Weights of a small CTC audio transcriber: layers 8, 26041 training examples.
Rows from block 3, named by matrix and row number. Rows with one number belong to one neuron. Each number is 500 + 40 x the weight over its row's rms, rounded and kept within 0 to 999. All counts start at 0. Numbers have three digits each. After the name is the row's rms in percent of the matrix's.
# gate: MLP gate (model.blocks.3.mlp.gate.weight, 1280x320), inputs 128-191
# fc1: MLP up (model.blocks.3.mlp.fc1.weight, 1280x320), inputs 128-191
# fc2: MLP down (model.blocks.3.mlp.fc2.weight, 320x1280, transposed), outputs 128-191
gate.830 101:550507515475539548470336468466515467449520536518470521504503511495528476518469504465447543453486498526478431499475509530527527410549521510551505533525446466545554509551546509501506532446539479
fc1.830 104:512470492489476504518577451459497432555537492477508531506428552439539413442476461504564523493591452568442475455495499501563512500507527482473485509472542439450527497476475487505532529450505463
fc2.830 104:530487450532521531510463474496510476492474466454467532515530560477499498507491521502460479531543455436576465496482473437492438571530550473477629597533473455461536547443494548528503437485494427
gate.831 084:449496506467491458490484452495447407472483457539528476506490527556495440511421535494465523498533568519555522487567472487483559544501440477565486539535494461506471551527565565510475449529499463
fc1.831 081:503505557495476476481493482507511457524492466552505474562491519521504441489450488492473556485529562524459508536526526454457525594461484468564504581513509475526453502561540591518499449622503475
fc2.831 089:571496515521476457464558511552498511512576492476490493525544498469494520497522470436517539498466478533498435622592474457520538455499497515569470492549419518499515458529480510475555474449517517
gate.832 093:453462500529537491469504516454557480521450546462471485505595508473486549524607453466547539499487516497516487536500537515497477449484520519446493527466500560515519555544530488431466504517473517
fc1.832 092:548528507488452520518491461571428519478560493528544513501396468511495473515388552546456520508526476466487517470493490495492536532532481509553515478525510449509474450471494508533521475481507517
fc2.832 088:485542542479503469508511566495487499486523562454457525532562562501500546530519511508513579434514491556471487439506445520527532437400447435485519523474453499505423488466442481460461481536512514
gate.833 110:486523532515525483514503523412515536524412486411489449551601484524524571483569487505481490521539559593503557499537467525512485441486500477479545511502491520470476509485457486444529521523469494
fc1.833 112:493528555566501469503538490398492548499429541412460442563563520483510503436529524485505472512525517553488566493522497498519481507462477502416525469444517519483460511435490466466514529529483465
fc2.833 102:541509453462534457516517498430550494470462466605529519509428441518476424467421454507531508585487492443562482544523505451503464472545505542521508521485587515534553521526518466497554519505510490
gate.834 090:497469504517541478511475474520534507525409497535551519519461501525533549532450516436503458590447501491543433572451473503495458442470492493561453498487436571528456451556638486490514454556442566
fc1.834 089:470513498513432527511567506555643533460537598525545549484502542550446516569451469513503468517485539501519503496479473529542457419486485462496523467519515456467460518534518517503563525544432509
fc2.834 088:461495549531482553483440491529632524493568459508466513445490487523502504448531486554524554429507438528484490411488495517567509509516478577507535524484471542414504575500496532573470508484465418
gate.835 112:484507479550462516544482474426522533566468461514486475462451495559513473516507487539550466491447424509538537561482608511492512469523617472580475498490476517504603581526506464543485411450482540
fc1.835 106:587522453491538558479560513578446484454514487507499491476584524525445574534488480474462540575499572502517540446556454572456499564554458582442468510525507457510452442430474530427522544503471498
fc2.835 114:587469433499522513563486529477524534518540460487495530463483500453489532441526502471437470536549476501536480461581459572559576436511540462489549500558470483512538482467532526494600544495519512
gate.836 111:481551575518490499461391562492538523521470462522464431502524491517486488467436523434495479413494548445442480594420492459533533459467571497517412469469439526538481516491571499528515484502615528
fc1.836 102:504477468522520549504487468503488513496554562454482532500470475494500518581574427505494535518516387510474509508540616506451451533548505551531626567539544456525502520501433467500470437478365524
fc2.836 103:479511474531462567456532571453533422490518536483496560482444555525508513506508484509482492472484487523465466567561446522546501443453476540421540546484520470523504508423447546480431457537478517
gate.837 097:558463505504450580492505508494531475514427476472491558418472484538451501471485530476507481491420539476546540446560464512525460514567469487484570553537472492514518444517494502562563489551486508
fc1.837 097:421546489469542437496477497497475510469581536542521438581506520462560499530506469524489547524578467510495467549439532471471509525431518516541444480468535529501492520465511529428449487443525510
fc2.837 096:526564511559495416461493517485453516526464452464527520493432514504562517479506566495408583518513492491489507480616449540543519392391512464476480523521532525512469534497498532489540495515507539
gate.838 088:469519526429546500548467468486452557506444482536511459458512462521513541544572526499467508512496514588521452510493538526535448559480608436485489423450510451588552482548542485590439562472466495
fc1.838 084:483499447521446454475510547490496429505549518527490548534489547499486457460439480514478501534501451446476504502506437499479578497508391573509525530524481555457481546504441528419562473529492556
fc2.838 081:540492529575506439498502480500452452492547466515443527473494460500551523526564499517585466560526436466474478506485496477499441485469442434495545546443579523541507556506520467565505513540532464
gate.839 094:490487522489491427502491439562491456516476521578497470524433521432570565496475461474501489492490512476549477527445504436445509505471507608491468539468455528515511524437516480511459500458448486
fc1.839 097:550494482483459471430491506565469512540502494524472531569516485490552487470492495482484445525504581506505490515561460491488553469457478524482483469475476526501483508479497498495533526481448541
fc2.839 093:499477476469491464500446500449493492452445513486546452527494552519530456510535556522494491486493388474484536474489507452472527407426573447515481503504493503523514546504476462532495495471473534
gate.840 094:520458541508520503437417559474533433458495526510474493518430498470475446497433457453439521487457528492498463482461558469511503543513512472553547539554472490566509483552459489547535486523540526
fc1.840 089:531471548530552483463431561450545445505492473509470473526474505481458493484489447442433570572470529475542519521483519434460454544478542495567485542536490525596506453533488534509557427486532531
fc2.840 087:510479484532462528492536491487530433511551560531508446472491452547524475496562450506434533508484523596454534561460459455537447439534524510472506559531488575498433394462553453488511502531511541
gate.841 098:472475428569487482480490489463436505508453479579585522543481425477479486544500490482487495479453478495516427476526468485450486465434490451553445493494493559566559499508555503523504417487490538
fc1.841 100:526509494509472543472493518477534545457480515566595534466555480476470498491493539460501474563479525444399501504543468497461576473492521471525427456399427508535500534595604440539482528482564496
fc2.841 096:522514552445547491551439447538542580578474485461601471516415495465478514516489495502469510458473527516519489455427479533463473485458513486510487469477531486468511515502448547492508481523538428
gate.842 102:545453488462573431531510475475498476574433508518499508585550534508570534487507456493511472542521561583484528583503430427411542552456518508501484540513514560555505479519501526542437438495411493
fc1.842 101:499462513502556541496506507476456487503490529567527501562523507562536461517495504476467480485487517488416488538503418460466552494484518519511482476476435553503498519520537560478491507493492506
fc2.842 103:512476529495511541521516553409514472553481475470554544442483527491554514531515563447445467514511478489619557502474553446528495490434516475497508532571513415504508510591536530456533477571518559
gate.843 089:498496490538507500551550523409443533500475548398487568550546453486544533571539517507466516532501510526459558432488494475482506492467455429502518531470436535494489558487496481496471454497445518
fc1.843 089:528481508462535485481442447555521459486503517587495465458382535457442458479390525492499480506467510434521487535511513511500527484507508593590465528579430470518531488530538503501504507486559488
fc2.843 092:502581501485489519452507523528444488486444534475517558589546542540411507509547518529498505460493466437561531509470537497473559507525498425453473539560481462476486557494464508472509524435436506
gate.844 106:473437470458528452458479528490569455484463505519463480495508482518515409496447442428527505441509553513398514540443487510521536575453505521479448494461422538510471428548568536493465557554486592
fc1.844 095:518502543529421528442475529541422502462451501471456429473494423450462451514429524533523558502518526508546439453456528505604491461484438512469548520526518425445490465487482538451530525438513491
fc2.844 105:502515422524520480520430480564514488425563537480478491480500457436479511512483474521501422532513500531547506400494538580493590504520516469515505484529453506585535555462443491518518555406487482
gate.845 096:421534583450495483425468470517525536520479498518550540518463443558561423488432554458443504439503441521476470486501528530528488537501488486537478522559527511485481558513559508536466428504541514
fc1.845 098:527496494452468455440560564486508408503518463503511521546511530540551508513538498530519489581547509493458552547498580410463508521489544457477528527534462466508480496559549510581535556515513424
fc2.845 093:654531486536469527441484511505524484441527443384496535541462476494437472505527505491497511590484426469544420557546554511534471493508527470440511503590508535526541489502467509423597506474474466
gate.846 099:561531561531473566463441507507588515500534530470537493436505464479483444478506493494503560448538502454381520546522491519540551530528633524437475465467474411467538468527570436530483559545473523
fc1.846 108:486513503430486465562572482531452490436439481578536487550532598508505540411436566480438399550506542472590501458436458460464566508406427551510531493520513504457432473476481501525477507428573481
fc2.846 100:507461506521527498480515448519550501387529492549453508545494508516521537502480449469491443487498502519509575475507464464526451564550473526530493483521541505569514460544495476481536522526471534
gate.847 096:562511488486508520522438487491549473500429459536413466463504533478498556528508392527519535526546471571471468490535497489461461424548524546520471563440446527490505462561518483504476545569496455
fc1.847 104:544505558479470480430529514472557568493566486467517507579513477514515475481502529493479493502426471421523590498497593522487521552488491510496521538548531411532526491483457510488498453453522529
fc2.847 096:443490483559479496473427470510546524487503464518504482490487522485534454528427493435510548437493577490499533474494470562506461453457454541482517471454475555477520483498460433536496525538452538
gate.848 101:442501493492556512499422498522516530529529480557463456474512475469479514524525564451454567491491472504456463612434512486500488520550587483525515501480480507600536453543501444466493488495499555
fc1.848 087:451522484542453488486470431527556483499486494454607514586412537478590464482460488538497490500516468513547481535514533502535503486510491496514408490419586526466449534504490512524517462506510455
fc2.848 091:503478466430478501468535537537500446520439561460569535525451565492443501480508536507491527478581464478527502494473467429541509479478454561531472469594467473468501489547480543500505475474429499
gate.849 089:497539555496510511486509492579551483504527564533476486438494439546494540544519527532480473429476546514453499439530579490498530493451527532463542537530515433518475466451526553538487494509504455
fc1.849 083:548566538498487494529503531507547412476553488547504535472495516524472555491524465515515467543458504439517491504515496487545563466525532508408505457492492418550533543484500540532596547477547447
fc2.849 093:605498556483520523488504463523503511539569443486465505503450528425513536561558481462480483539469490446540532554529487510563473461503458490540537472467467564521535470444438469499544464470538457
gate.850 095:508561501508527498520519448460552548522489469553491497508472552472504509476472471552565446531480516563548443494513480418459459479499473533474476489507487454452542501466502439507525452511409518
fc1.850 088:485443440505496511501466476446461497444554532527453519478545460503485519503492498468443532436506523490446516482479550524497498442495532456503547534486522538527469527525502596497459479487507460
fc2.850 089:515464505530473479460496521497501538527493461509500488434494541495491562566471520532447459485508619503446451530511443601553490516522454538454440474498525397506562448506425514493544534481482547
gate.851 099:402526520471581554549454447500462421474513534547548484520452523491529462511535526469483474474518431478484442587460487515498584472521498446530490508524472497477529574590558508461513497485515577
fc1.851 096:598538536514481530529532483500529539530466388474433501517502474499504421522447541522538501539544544477482556450573503497538445526519506500495509517469486481521480553464511505495552439428530432
fc2.851 093:503472562454535519472505472533571515525422513548464432505546484544515499437516431507599455568473484486543479516506609500458489483571470471520497495507463535513436513577449480517494469506474452
gate.852 085:546574525490505540538504483508470498517452472426482513546438427473551423538413507454501537537474500526545549504507538519508413543463477472475484558431569538516533504491474515501545467406430526
fc1.852 080:480479504495501485451469467502515505474582532573540492428543580533445540459558478556482457481539494492444450494473482486517585425574523517512527412542475476478488532508517485468465525559548472
fc2.852 095:514474467554416526372501503471495466502516443470556502531437506510478485547476536494482446447476447522582480560532505493496475558495514491472506486532550466461471499540474478488569485515441517
gate.853 126:545528454517514432461495453503500536557447412529496521601480509545509512559495480546520481549512523449511495519475482524485473469493529501560510522510453563472559485451457520421536398478446498
fc1.853 113:535505507506514459490492532488497489494526514501473375477505524471582557497514504498461527515427486484492491481464494514526429480500523546501440463484480459551489492494501532558513500543522513
fc2.853 118:514499452542577506502529528538448538535471475492542503498523539493511522508547545519500486510472502534404581514471481539526517472468439477510452470572494562510500470471526500535531507482484480
gate.854 112:518551590500533511447474505504550483522490528478450486548486479583643463522488451481497478491479484468496479579507513498514495500544499495520511508566454438514481465512459505516512488481538457
fc1.854 114:482497520506483524456544475448522549464463578444439490534393467563516530500469491484503511488489471501475506481479520477555432501488457552566511592570456491480456471506490533502493436558481481
fc2.854 111:462541484568495560525496514470565399522503533479518467546513464523586568524475518552504501468477529506495515588520441484426475465517536504515472502527407547490438511464568490528399497537519496
gate.855 096:493493427517542461526461550497436505527451481522512538506502436545453478526495498489471571534558468558495499537492504597511578497481526507458525528464542503600590495552471486478485528478522537
fc1.855 079:543482483559521478488507482514409505527590474505515506480457450395419478445552522500490508514477454471449498528437551492459535521544554527546403567517484481482568561412532461574469451497474540
fc2.855 079:518503510483567557572548475485584448508553556545544438483526547502524488524502601435525504577519475489484543465518530574530452557513520502460472531547457486433471481462613508515472535479459509
gate.856 104:489521504519527446572447473500553516557407393528557446526532459442544425458504434497491452535483524540535436569461514484444513499441553493519493484591474505522579578530474488537486460459483453
fc1.856 112:529496572511542527524474476465461440539550509456406523512462537580497586520507480567573561484521430466527518482515514464499516498531505532533492568430508486459505468503508483492490456535525552
fc2.856 107:550488547547510526472550485515488486560429497591586439529515550458424575485454540509441486538515568521487524538604508481510537561504437492523476504481468440439452459417570534472521478538428511
gate.857 102:519501403427536494484540489499508568529438497457496511467556481518464526503493549516455540464583538552439603591480479500503492452483568477444580508452531576571498463556465500476495510462424527
fc1.857 098:541458505475513496488543562477510468475553488463460506465548545553509549510534519484503509485496493496476563540477540435417517542452469516504518580542471510410474487488508548487494447567481513
fc2.857 102:530594491532550568505439488562564495491544462458470458548524490512438439500444508490560499545485492494529400491512498403576445552543497503546486456496461540487554509484496514482456564424536468
gate.858 090:478488491484501504496505473459492575567471539496557486557444454429527525469529470518554462480439488606578467468562552494546434507491513476502488460479519462480497506540566483633470526474426508
fc1.858 089:487488501491519519500520475485492571567482534510540496540440444452528508455526472518544460467451485614580469476547546512542436541483514478510507476483523469475493490536563496646458519486442521
fc2.858 085:470487482442493555544431487498508517446500552458544543519540494469463485465454457493513483466499548538424478527438519504488495510525500542484497443461450502501598475467509554506478509431464511
gate.859 100:468473531572496461450517456505527506532427510490481548479435492475540458482523517537494473492473508513429533534463503522504480566482484448477476490441503563495509519558508509490499508533566486
fc1.859 096:474465495480458483502532490509455525501468449491473456460480493602484559577514464538480527500555516467471446535478501569544460502483480546532577531503524512481498462545508540451500508501507456
fc2.859 094:508472449504488446486586531485518528483555533527540551442543446451534513486537459514471443509540499510477591461446491566581589524470471446493522529573543502608561495488494513498524546479442528
gate.860 086:575515479452462490514443589527472492483503457536480490424477469511445485499503535497473485581514581554525464518573466495495555556450573472472515473495492455605565450501456467501555562417500498
fc1.860 084:469476531563485515516547518483498485466556475516457476550439602472525492474413460493505474524534421499482492493473501495554538518545416552547483522491499530475408510536453510468506479548514480
fc2.860 090:476525484549409422422492512551498556474494485524484575492487489469555444432455531412480540509532452486522473464481488474512509489432527467508493436458597493478561525487532570573517516547500506
gate.861 092:563491499506508567479491479529549517457536444472516505481538455450438515563495499462521468542425469485500497473471472518465502574529487497532531516487520474555523461588570439504569496479471546
fc1.861 081:494505508516479475532565471416503490493546533499504528505486604496511555471483448537559488477519477408547532474498573509520542525447537498516426525485480457430510449433494423535481458523498507
fc2.861 082:532576467498529504504518491467486493439526492541531479458465502492527475522455546474527551516510498522507549466513474501536518538534537508571508459464477506526479446469586447476524568473450513
gate.862 097:476510495561536476536460471448518558455422534483537468543417490489509485508541516455516489516447479497487491526483513453552500584474494449528516545510450503454467524455523518542429448491476438
fc1.862 093:493450430531527481536473497466531541461468502588529502508510519600512527518560498446509419566514515466524411523499528393500488531460501460475554484545434520479495463501581506527469448486465510
fc2.862 091:560447495603460562489439476517488475479508533440512463474456485508468485544411545429495479438515497490498503498475539444477518467486502595531485445475494480457456548459537461491518500501455550
gate.863 104:492507500468515479480543490536493502460482522473461486488515501551514493564528576471452498466498506459490539541508443567563523527495500497433516462526446529503542517496466540430528542479535509
fc1.863 105:561428410530495474494550476546432499427504518437501530418503477529479505511456489530579554483495473581515512461509495489475495553471444554488437538492515551523499488576503528531477512539484390
fc2.863 110:504456480557472550402461483507527504512422570496534533539539559465465531519483517491467490491526454517508542535443456520571485498496498552519499480536483471456571532567452525518501502475450528
gate.864 104:490496515512530539516457484487554495482500521515450485527553503407512473584490488522457542535539474533378481491500426533487434403576533548501472474475518463496581608484520550415476527434566499
fc1.864 106:510561520504531517537511520519482563429486520409505541489479460545483459489484538581495504482498474514520522451516513517552563493465468403528521508599496480450513573530454523519554487515496456
fc2.864 105:494482533478448461412547538508503423515394519491516512560425563548494551552537526524468483529507489548469570635511426491480510482456502534449450509515507477521556476571520479513480471494474460
gate.865 105:501510509568537450484500547427530563548376478494427486529512436417524472484435488496577528469471555486479499450452487485477496531435505502528511556487431513503539422503519520561511495475510509
fc1.865 110:496500575540561479542440473467568510529390466478501460560489451528537502504487489446527532545421525467565443508483514513476471431517524507577526511537518467490491497464597474565485487545493541
fc2.865 106:486511554554508461523474458573489463468553512498467442541498460459487471560475504489557531519503516521464536512464564497444556538462492543512488433460480541465508511490502463477451488546497534
gate.866 126:477493573526500515464442539448524481559459431495499514530502511490490485571471546458444551520424519477461460546449505512519540502519535476505473495451487530565523452532504557482542505509534515
fc1.866 129:439485510532435434467542495452481528584378465523576526520530526464480450471467609498508495478416529440509496493489395569528460500483502507482493404410503574472582400505490558540519520458545498
fc2.866 124:547529575531479472504504470500586520433483466552484483533525441457488538496475493488545533528469499452556525429472513532447514526477453407559512488493439525498497537524512524535517460489451536
gate.867 089:559478513539512587483431457527526504499460536467494543485496458474543494484473524503483624457545450542495538463544492476509516508616518448496502491481478494498539505554542442471506425484486526
fc1.867 081:429494457470469517492506475537468511492519466496547465518539521553503526486541605563524550507513557495501533490510481514471568529544497502487532521542523502471498440526511521440474488478456459
fc2.867 071:593453464502521519531477449522525489479504467585579449558487468513478496438473546476438530526567550444506593502508451510460521473568507527540538581502487571510528566449371524527452482496535504
gate.868 112:507544496479472490524409572591493492477448441469521476498471431501520486550432521471467503455457464525478480478503462570512447488497509578607493565533501489534491542509550627474454415467543498
fc1.868 108:498455442493543485491549458358555489490529503572524516525584569519515520455616490516508489537525553485505486537507515360486529516499517399413446456472485520485510483495481419533525557477441484
fc2.868 137:517499489515458511447468455499472553500494496394537443502382400531494460515448462516559500507512453520535508558461515496433520475501516547612509489488523494504466532530516475478609528492443492
gate.869 122:531483478555526511475476592485546509477548505452477581487555522458520575532524484413464486543448493538520492559501474492463431443517536470454448457466490505537527557540478429524617507478459535
fc1.869 121:452506519506497480515464459575550480511492543529567477458492492489539500482501551548529520487460550514562433512451429544558508481506510498540568440519542489463467444464494558513508503538474566
fc2.869 116:490499512501501555560484474520534470475507531425473516476626472489508552448589474513528494440500511501489517401473527541507503538542571473464512555533402493449507515496560542505471506472493473
gate.870 090:471415520494515440540529485493445509497449527475469537591577535521561557504552510496466490555540526512457535532522479451406562485488461486499489507425474588519483597533514445493429469571472550
fc1.870 093:497576480509486519475473493494506503500529469535529453455408462453444473499439519482530497479486475473539452485451544523558411498489527537554488522537554441508530403470502548522523506444524462
fc2.870 105:489574439486425511404526486524500488443472538488512561584527476529434538459545449553515500485464510515482474491484445556509437436518505448464438539496558519503529503500488500480481494420471505
gate.871 100:532490451466516514533436485533450448487487485552474486539491453500538403434442464486456531494509528577507563484555512516501616533488562487509587497578496518488550550524509504478497482446482552
fc1.871 096:553490521480552475483585508428475518552546514423525504514519489527469622500576521515512547583536438452483478490533484503472425506460488522486413575484454537490530493488491443491537477471481479
fc2.871 100:453523493469483494472523432472599483494474548506478588530578534579502524440477462533450506418508561492553463536473460481512410586498514542447516550548497495458563503468574512537434510543528468
gate.872 098:547503553455555488476454491538497510498512542509495473504477451557496451456466521439453462374486555455503551523475494544550534469517546434483422451523468479524499514533527540557499560467545561
fc1.872 098:528496560474466495450542418496530600522471508434449505477433540487533450444499517520540467435549418526489524471456560503545515591534515530427482522501476492498496490512502510490411546459561595
fc2.872 101:465507538503486479454445542556566503467525567533461500476551544492515470535451526504492451440457504474456507457430545535474552551576494549529533480433528500488521575533457431505504562525511522
gate.873 099:476478532514523500464470468490479492457406465463502490542507510515473458560516496518511547487485511500379493591452516524496475423519499468508530541517483516543476530540529517476518474553533511
fc1.873 119:533543538450579479512449547508432399498581485540459523524545507496548522572496480465422540525486470517523467461477500458442536493493477483511471482519450487535481598560505487496512502531548511
fc2.873 102:510507425501437513475454506479461499465504535474507550511545532533511538515486500537537508428492500551455498509430530498522505459506515591460524491465523515465514564546565504478498519403442532
gate.874 095:525533534439509490408491476484569540498489544554498531447487548490557489530539485541516483487473474510434467467546509435392557474490576484440487534555453454493526439522522519572396485502534555
fc1.874 102:430513434487495525552558439460491514494536469518446567491484515568433550526510495505491501552500549532541556446495487506466489519529502474476549505455514540561550504513404482461471530484490512
fc2.874 102:546494451507460506475441457540521533511556505514473503452559477454458486430535530504500433518496575549501526477572493535516490490536478508448627556445530444410568512533461534539530500519437470
gate.875 114:536476547474477512514552457481536421537472452535519510470530511500517567503546538556560470512507456470464419503565480534512442492519520550416563478453473433479479498431491583560491541501446446
fc1.875 101:466449512499477496428526584502493554456495524503482491501471495505558498441517545445415504536470631474545569507439438470448584474485457451496464442550540546549504430541502448509521521498567488
fc2.875 107:537453416482529524536485508468506467466518490477480467484546505460568554497487502508506542523537538570561528522567467456496451499557474496491487491543392496406465490548527549537496480499496448
gate.876 096:532547558513536517468416512482534494512445478509513503462491481471466405494429517452526511522465449444471519565513522582486502520488567529509507473528452519523569524524536489555427514448589555
fc1.876 103:544503471489490466518522503580487519481501501500522502507542544539553494497542510522431484494520540571517473508470461528535469462520518489491524414448563488557487468519471496495598529479434500
fc2.876 110:429494512535485515495531468486495428564495534475533495537519463470523502533533461451472485426513512608443519506474510483429465489477504512534474540483534485506423450482533512575479428484528567
gate.877 090:525525554515533459504489469577567612622449544510548475439446464485544514496507456561549500500492518566554484483488548489509428511493538496461516471540517452471498463521528458596413541465457514
fc1.877 087:491525547500523480480479500590576584615500533562567472445483480451546522476539448551543491501497515583564469511499529488495450484512574468470497440504528462489526480542521467593446552490476525
fc2.877 088:471549496441446500468505479472544497471476567430536518535555552503513530498550457561511501457476452511467523514401477529465510523564526583445525535524424522466549537521440498524488534435477500
gate.878 105:503488509501441499515567432500541521486436551395465489471503494506496584477533483567543496509504540470591513505518519443515503516535466499443554572554462443440409440481449540524404484526456404
fc1.878 091:448333524493454499476513534548525488503512527527547467511487476552586523489493550432438443516478560441479524478456478535495481520521496530511503499491501531480512484423502482488507528510542545
fc2.878 096:508392506458508529492545540480504519480480519520548427468538507506594538492485544492498503465506415508451537564457510507492497541488544467458447477562498445539449493543555438530542502507490527
gate.879 098:526502517463495471517487506577469476459546555478484506527520473544487536536519554501408549535498553445493529514466466542518608413473484444488540510512481534500525517511511508514573503540496552
fc1.879 105:494420431488452486515537459524428581477432484491526515437445539500506512459448548518444455505518513465584519479540503543488506546532483524473513469473555547575570462495460550468477499387477443
fc2.879 110:530488530563521519505510523483493485462417502478563524506465456470484557422501510490435513546518493456541516481505462507518555508471520456513475524599427477512549511456487528456559490461519554
gate.880 079:435533526429534557500479486472463576515491525434545431525418425477537511525504540521491519459446462584524550414546528558566428520539490488499529497474575498505562478521551498484570547472488499
fc1.880 077:447571533448521581531492466464459550530500514453518417552429404466535506506524529520486531464464452577542548425585516523552433544539500470499547489451593471495557498507529475464590560472458505
fc2.880 081:444577472370578515585486479412469525483476546492512485456507507479516504473492441512521536431476538528424504524503528516433509437499463493552514461454482531498487493493534504480478481474539496
gate.881 083:492504482539544465436465466504458520451504501591530480593499535539456503488403491456547441468470521531480420495468453456510504528469492513615518489446440540553485512464558543514520441501478514
fc1.881 081:485524455459564454417530483485446494460498502590558498548524548507475503495408462474523466505475536522483415485490397479512506479456518494593482450429470540564506468491517556548570478514508528
fc2.881 084:528506471508505493512484482497489513506547467470502536475471512530472415485501561501521525483541442468519460473455532450520394509493539497509488487481564450406543534462489491479516512499547506
gate.882 101:544507434422538502480412569540524547504506455558555545472507482495467407519429513499494508485568462538439523530486505500423491446457582469509561482487496539578580506547533452475470519454491478
fc1.882 104:473440464502553456474504555535441471469508503530601515554555506484568468501461535457516456602519498463471445484487442570449552490455477527481513407469473553501498480532570461497487630508504468
fc2.882 102:483536487477568493535596496475512486516463507579458539439515487483503484584578497477535509503514569509491541465554554524487528509491459399530543538501509490467444486494464488517425430503491487
gate.883 094:507444473524509482483488495451492489482533497520416471514510443500459483540505475466477632505489521541453478554468537551519501557497516515506489521479435508536513487533514492501502501592502609
fc1.883 101:520529540481535458453512524571482483525505490491499498541473546555560497534473512552466459559456478500529519492585497500451523492490466485518473571488545487502479580492480480499512468517530451
fc2.883 094:489516523513497507478496501532469535531499458523523519501541612578496480520414489482568535448474508470488482519510548435464546476579454549560442459460452546454492493539479468470504499534433557
gate.884 105:448531488497588518482447494478537505439542600584473493515528467545448499472489508516449527474496481515462491515452449491435564463464557507527478487527467528523543511557491446507502444447549479
fc1.884 097:457474518541491589484526502539530506497467569556534568567504494495528474529540534489503505510460478494463482510461452453468507530501546424463512493532411542443497547509506484489468489535524518
fc2.884 098:438530467483460469523492500471482468521498500508580475514476504483435472499476465532459422453499506599404498530472508532438524514530572487478462494510505506528573454470473494516448515543541556
gate.885 107:560501488535542501504519448463587554545483438457429461507502495518515556531509473510486541521488535530512551480528615518539460523545542548489510549569531466449465499497525567505486443508497578
fc1.885 114:487519554527478563554509503481560488408520549523564514499496476489466432485485580467406489491478537527455472500513451494570578463486493464469532452475542480465443515509452478541532549554505491
fc2.885 112:535566499516506572531522481448565474442454488540459542495522458542517463477444475498493479569534594473599533480536513470492487532528461498489507564554470482435491518545518486525500452497500500
gate.886 101:525540518509555530487428485489514517569396489506573524540524572517505477533467570428391515552553536489465447507529465537521555572538593468522414445490538593556497540506584506498549530458507527
fc1.886 104:442525481461541461523509482532483511551371508518540552479530577514468520546450435506506480549544553542455470469481425487386436552479540554577462512484491507506490532534557552553490476496468545
fc2.886 098:536514519472455505467471438493578541454468459598544401522517524465468490444423507551476465468555481463536493487480436519516510514535532491471534456531479504492574593474492467570526516491481585
gate.887 108:460479489494452511444520553526547557446448541449438499478496474502517518494490500527502516452459536579513530552505456565506509474511493471530514518472504581550511479548386513497509433524480516
fc1.887 096:515458627530544468518520512463521472487509493484447540560525500571640456529524467536485510495473462458497483527486496487494478565508489449484461511527544453478477539491472537533510475469498530
fc2.887 102:493493517538493613533469516548575500501516551478508446519500499468591514527441501456528505493526478489551523534501433498512493516587503589553519483474464528529459511496527485522483554532500417
gate.888 109:485533524451539546486473521522616463480549525511538488508501472521534432521479540479468512446546491471457519483518459473526566448471532498517568520535529474503519516517519552469554490427541486
fc1.888 105:480472453500535474483509541604437516498485578463542457505512466463483517512429457542529540484435480523523550501482420595474512520505442482529441488540469544490511496507454440476563505528477452
fc2.888 102:423537451484491471433568581520426494504489536599542553466517632536534487531562496518501507443443505515445543516500479550520515416538467505467475513475482516538559504476496482544504564524489522
gate.889 079:496512517481451500460469428565468475532449556431550581523501498503519535540415504526431586560493514497487535506525460545463532503459481526507499493486541556510511484524563525465505497541512565
fc1.889 084:511535559475471569445496422565483466546431519465529592505472513485521532569444492501448570560505497460519516465508472535472525540526452497495511475506585475514486467552559567453529527559524580
fc2.889 081:524497562480468499518513508494614497421503500555544496496498466465518502476500528528489495481520514497555477504560529537497495510564449471449482516439464460420473566454507539482521432469473526
gate.890 096:458480470491493506469478524477510526513592572499505490485499458507528463500508502515472543460541427540476481494465504473514416453489538463507480511478523519506556636523571511514443444426512511
fc1.890 098:422473528530477488469521535437604547553538499532562509458470541520562455539534475552530443479487445500576469467516485483492513442498559460510533463528519437467527507528515540527560488445464526
fc2.890 094:551475469472446513451502487488527464485577479411500527497537421481600462490498459486556432508528551522524477541496497487466470471548552494528533538474528519560538458616559459500518494544522463
gate.891 106:508386406467499510516498476481519510508551502498444554440525503550470504510518560469441553471570479536503509572493573526505477421467524458457582516455509590498462519594510469410460500445498535
fc1.891 113:450482568485537501474449522508471486503571421598468484509525504504525479492506469495504501483446483476492417485454544467476491529510518450530462474515489450516445423473527484560514551528561507
fc2.891 119:502514520435475438494568542413503489488476580479516534489493448516570521551612458519536473514521479568436543531454449547455475480493505482384517532502507492536514471516537446530492452528574494
gate.892 105:414505547467476473509497464519519476487470483481474457477432442507521474591469503530459525465455478509501483575428519579568544499504567497574504532472491544521503515517498559510473461498511501
fc1.892 109:441343437463460453528526471462525528545474447525495485452493478444436527487507498522545456507502511446555503471427494497514480540492529505529426503431574578533531462481494537505515457462393526
fc2.892 111:534442471541523589488487478492506523548608447460528522536485472495484531484509528477499504528498476398564473478439523544483556518555501451585455480578520485528561547504430524473505466423508546
gate.893 086:535500522539568490506371521481484488534440486553508492461485484517481544498524530467501569482484535430489435491468527504502521461511645502471481475460552477644592533553573426526403469482521514
fc1.893 082:493524440490497464515523537488483544476479530521576465487456556476464541413414557504497499532514569503523529447457479495516561509414526513546427550443498483506575472547501489526531469463467518
fc2.893 083:450427513524489456453501472508554469507539446511504532528474446423491493541466444353572506526482584461482453514513520523479445465433580507549466476462513490478550408533508490452505401494539538
gate.894 089:506500491478483559450451525573536540514414477436475538508442433500558485487387490478511486459486456545522544521483507571516471478498504572539551555475465524514503483519432537461487473447453445
fc1.894 088:585475488535524478507523507455484472496553521513442465477583550506445510522575478523460536506530592444452505517528475437478486510520515428434460464526512490527515555517477422531547543538551572
fc2.894 096:509501441540516523475502472490491443503550480434525472491410489507470452547417499480514477458520453533507482524544486503467432508510487573568527475515534486466454469490501486475565474498468531